{"hop_length": 160, "encoder_activation": "silu", "encoder_kernel_size": 5, "fusion": "cross_attention", "decoder_parallel_block": false, "optimizer": "adamw", "epochs": 2.4, "decay_fraction": 0.3}
Rows from block 4 of the audio encoder of a small encoder-decoder audio transcriber, named by matrix and row number. Each number is 128 + 32 x the weight over its row's rms, rounded and kept within 0 to 255. All counts start at 0. Numbers have three digits each. After the name is the row's rms in percent of the matrix's.
After each channel's rows are labels from the 100 clips, of 14976, where the channel reaches its highest value: "responds to" is what is common among them; "peak on" is the class under the peak. Only what is clearly more common there than usual is listed. The data: single English nouns, adjectives and verbs, spoken by a formant synthesiser in many voices. In brackets: how many of the 100.
# conv: width-5 conv (encoder.blocks.4.conv.weight, 288x288x5, each kernel summed), inputs 96-143

conv.86 095:076096100113103095108088086113110096088112092101115073093095111096121103096087104098113102092105091090109078084093094082091078102117109108099098
responds to: /tʃ/ (36); /oʊ/ (31); /ʃ/ (26); /ɑ/ (26)
peak on: /oʊ/ (31); /ɑ/ (26)

conv.199 081:076107120109094094098104112106119088113140089088083098066089093095111115100108110112107118115080115088114111083125098109104095095084107091094107
responds to: /oʊ/ (63); /b/ (43); /z/ (31); /tʃ/ (30)
peak on: /t/ (42)

conv.74 102:140138188158124126142135132145187157137187195141131141135133122143158187164170200134189194187130177190204137141128199126129133175134203123124165
responds to: /s/ (100); /eɪ/ (28)
peak on: /s/ (54)

conv.129 091:079093090140122139127100088132080089091104088136124077115125134116143091069076099111077078069119084082081097116114086097087079097133088121132086
responds to: /ɑ/ (51); /ɔ/ (29)
peak on: /k/ (26)

conv.158 086:088107112123090089112087089103111090093105115083098087108099102091120119098105118103122100093090103109103089107097112092105075098107107106095094
responds to: /ɑ/ (35); /ʃ/ (31); /f/ (30); /p/ (29)
peak on: /ɑ/ (35); /oʊ/ (28)

conv.166 085:083100143097087099103082083099132080096136116079101074084089107082091140108116130094133124119110123125117096092088135095107078107102144088089098
responds to: /tʃ/ (65); /ɝ/ (46)
peak on: /ɝ/ (36)

conv.10 120:095092102106115112101091085129084103081078082145147097114120128166090089079083085088080085075107080099078081120102088089094083140145094115123095
responds to: /ɑ/ (51); /ɹ/ (48); /ɔ/ (40)
peak on: /ɑ/ (51); /ɔ/ (39)

conv.246 110:127114159158188176191112117156164134121182149162156138190170169126160173142135159108158145148168151151173118167095160113119126137154158173168152
responds to: /ɔ/ (67); /ɑ/ (33)
peak on: /ɔ/ (53); /ɑ/ (29)

conv.34 089:112107117110094083093107117082112109114156116110074102088101092094123111130127119117120116126087137112117116078110117113114112089072123095083127
responds to: /b/ (49); /oʊ/ (43); /ɑ/ (41); /ɔ/ (32)
peak on: /t/ (45)

conv.18 133:112100163173169168178098105161157115119179153148158119179160170146171171147135164103157159151165148150168114162107155107116106140162168172169133
responds to: /ɔ/ (65); /ɹ/ (48); /ɑ/ (35); thin (high-pass) (29)
peak on: /ɔ/ (50); /ɑ/ (30)

conv.136 064:088101105119113094088085085107106103071129085112105086094097105122126113089070101097102102085108098086083096089096114101085100110103109111103073
responds to: /b/ (39); /oʊ/ (36); /ɑ/ (26)
peak on: /t/ (35)

conv.128 118:081086104115101110095082079121092083092089099106126081111111111108115089091091096083094090094115095096096087108092097086085082107125104119125090
responds to: /f/ (45); /ɑ/ (34); /p/ (25)
peak on: /ɑ/ (34)

conv.258 126:137137145159177186164131141181136149136135137159177142172176180143162142146137137138140132134176134134145147170137140140138136142167133169180144
responds to: /ɔ/ (70); /ɑ/ (30)
peak on: /ɔ/ (68); /ɑ/ (29)

conv.21 108:085106101108102105116088091117099095095105097092108070100110113076095089093095102094092090094100092095091086118097099079101086089122099111110090
responds to: /f/ (45); /ɑ/ (33); /ʃ/ (25)
peak on: /ɑ/ (33); /oʊ/ (25)

conv.81 098:096089121095097087087096085099116086085127106090101081082084106100112115107121125101124124134100119114118091101090120094093072086089115081092100
responds to: /oʊ/ (42); /b/ (37)
peak on: /t/ (35)

conv.117 084:088092133097099104102083086099134089096153114087085086077087099090112124119127137111125136134090132122142099103118132112085105096073134091092103
responds to: /b/ (45); /ɑ/ (43); /ɔ/ (35)
peak on: /t/ (37)

conv.7 104:092094106110118115103082087114101101086087093163145100125109111199097089072095089085112090089117068106088082106085092082099093176125101112112095
responds to: /ɹ/ (47); /ɔ/ (44); /ɑ/ (44); /f/ (29)
peak on: /ɔ/ (44); /ɑ/ (44)

conv.146 087:088075110144160170142071093179124108088094122166168095170151159158123120107113111098108120112159103113123094142075116091097088136172109150176118
responds to: /ɔ/ (65); /ɑ/ (34)
peak on: /ɔ/ (63); /ɑ/ (34)

conv.261 101:174186134114136125127177168135137159181118152143127179122126128135126137159158142194143134138124159143146178136189139191172177141134137121136166
responds to: /s/ (100); voice: child-like voice (56); mains hum (33); /ɔ/ (30)
peak on: /s/ (100)

conv.238 126:108080153169168173171095107164156122099157141156163110185161170149167155141134162096159161151179151157153109163083151101116101159160162170165136
responds to: /ɔ/ (65); /ɑ/ (35)
peak on: /ɔ/ (57); /ɑ/ (34)

conv.248 108:098082177157158145150086092141178111106184150172143097161157157146153180149141157099158163149163152166181094159093169087094092172145168158146148
responds to: /ɑ/ (48); /ɔ/ (40)
peak on: /k/ (27)

conv.159 121:102085086122119124108095109122093097093088083157137106126117124178113083077077075095086078072127083102076091128105087090086100157133084122130078
responds to: /ɹ/ (48); /ɔ/ (47); /ɑ/ (45); /f/ (33)
peak on: /ɔ/ (47); /ɑ/ (45)

conv.43 100:132127126172180183169108123185132134120135147176180133190178174160174124140126129125136132129184120127128120158118138124131126146181129175179139
responds to: /ɔ/ (71); /s/ (50); /ɑ/ (27)
peak on: /ɔ/ (62)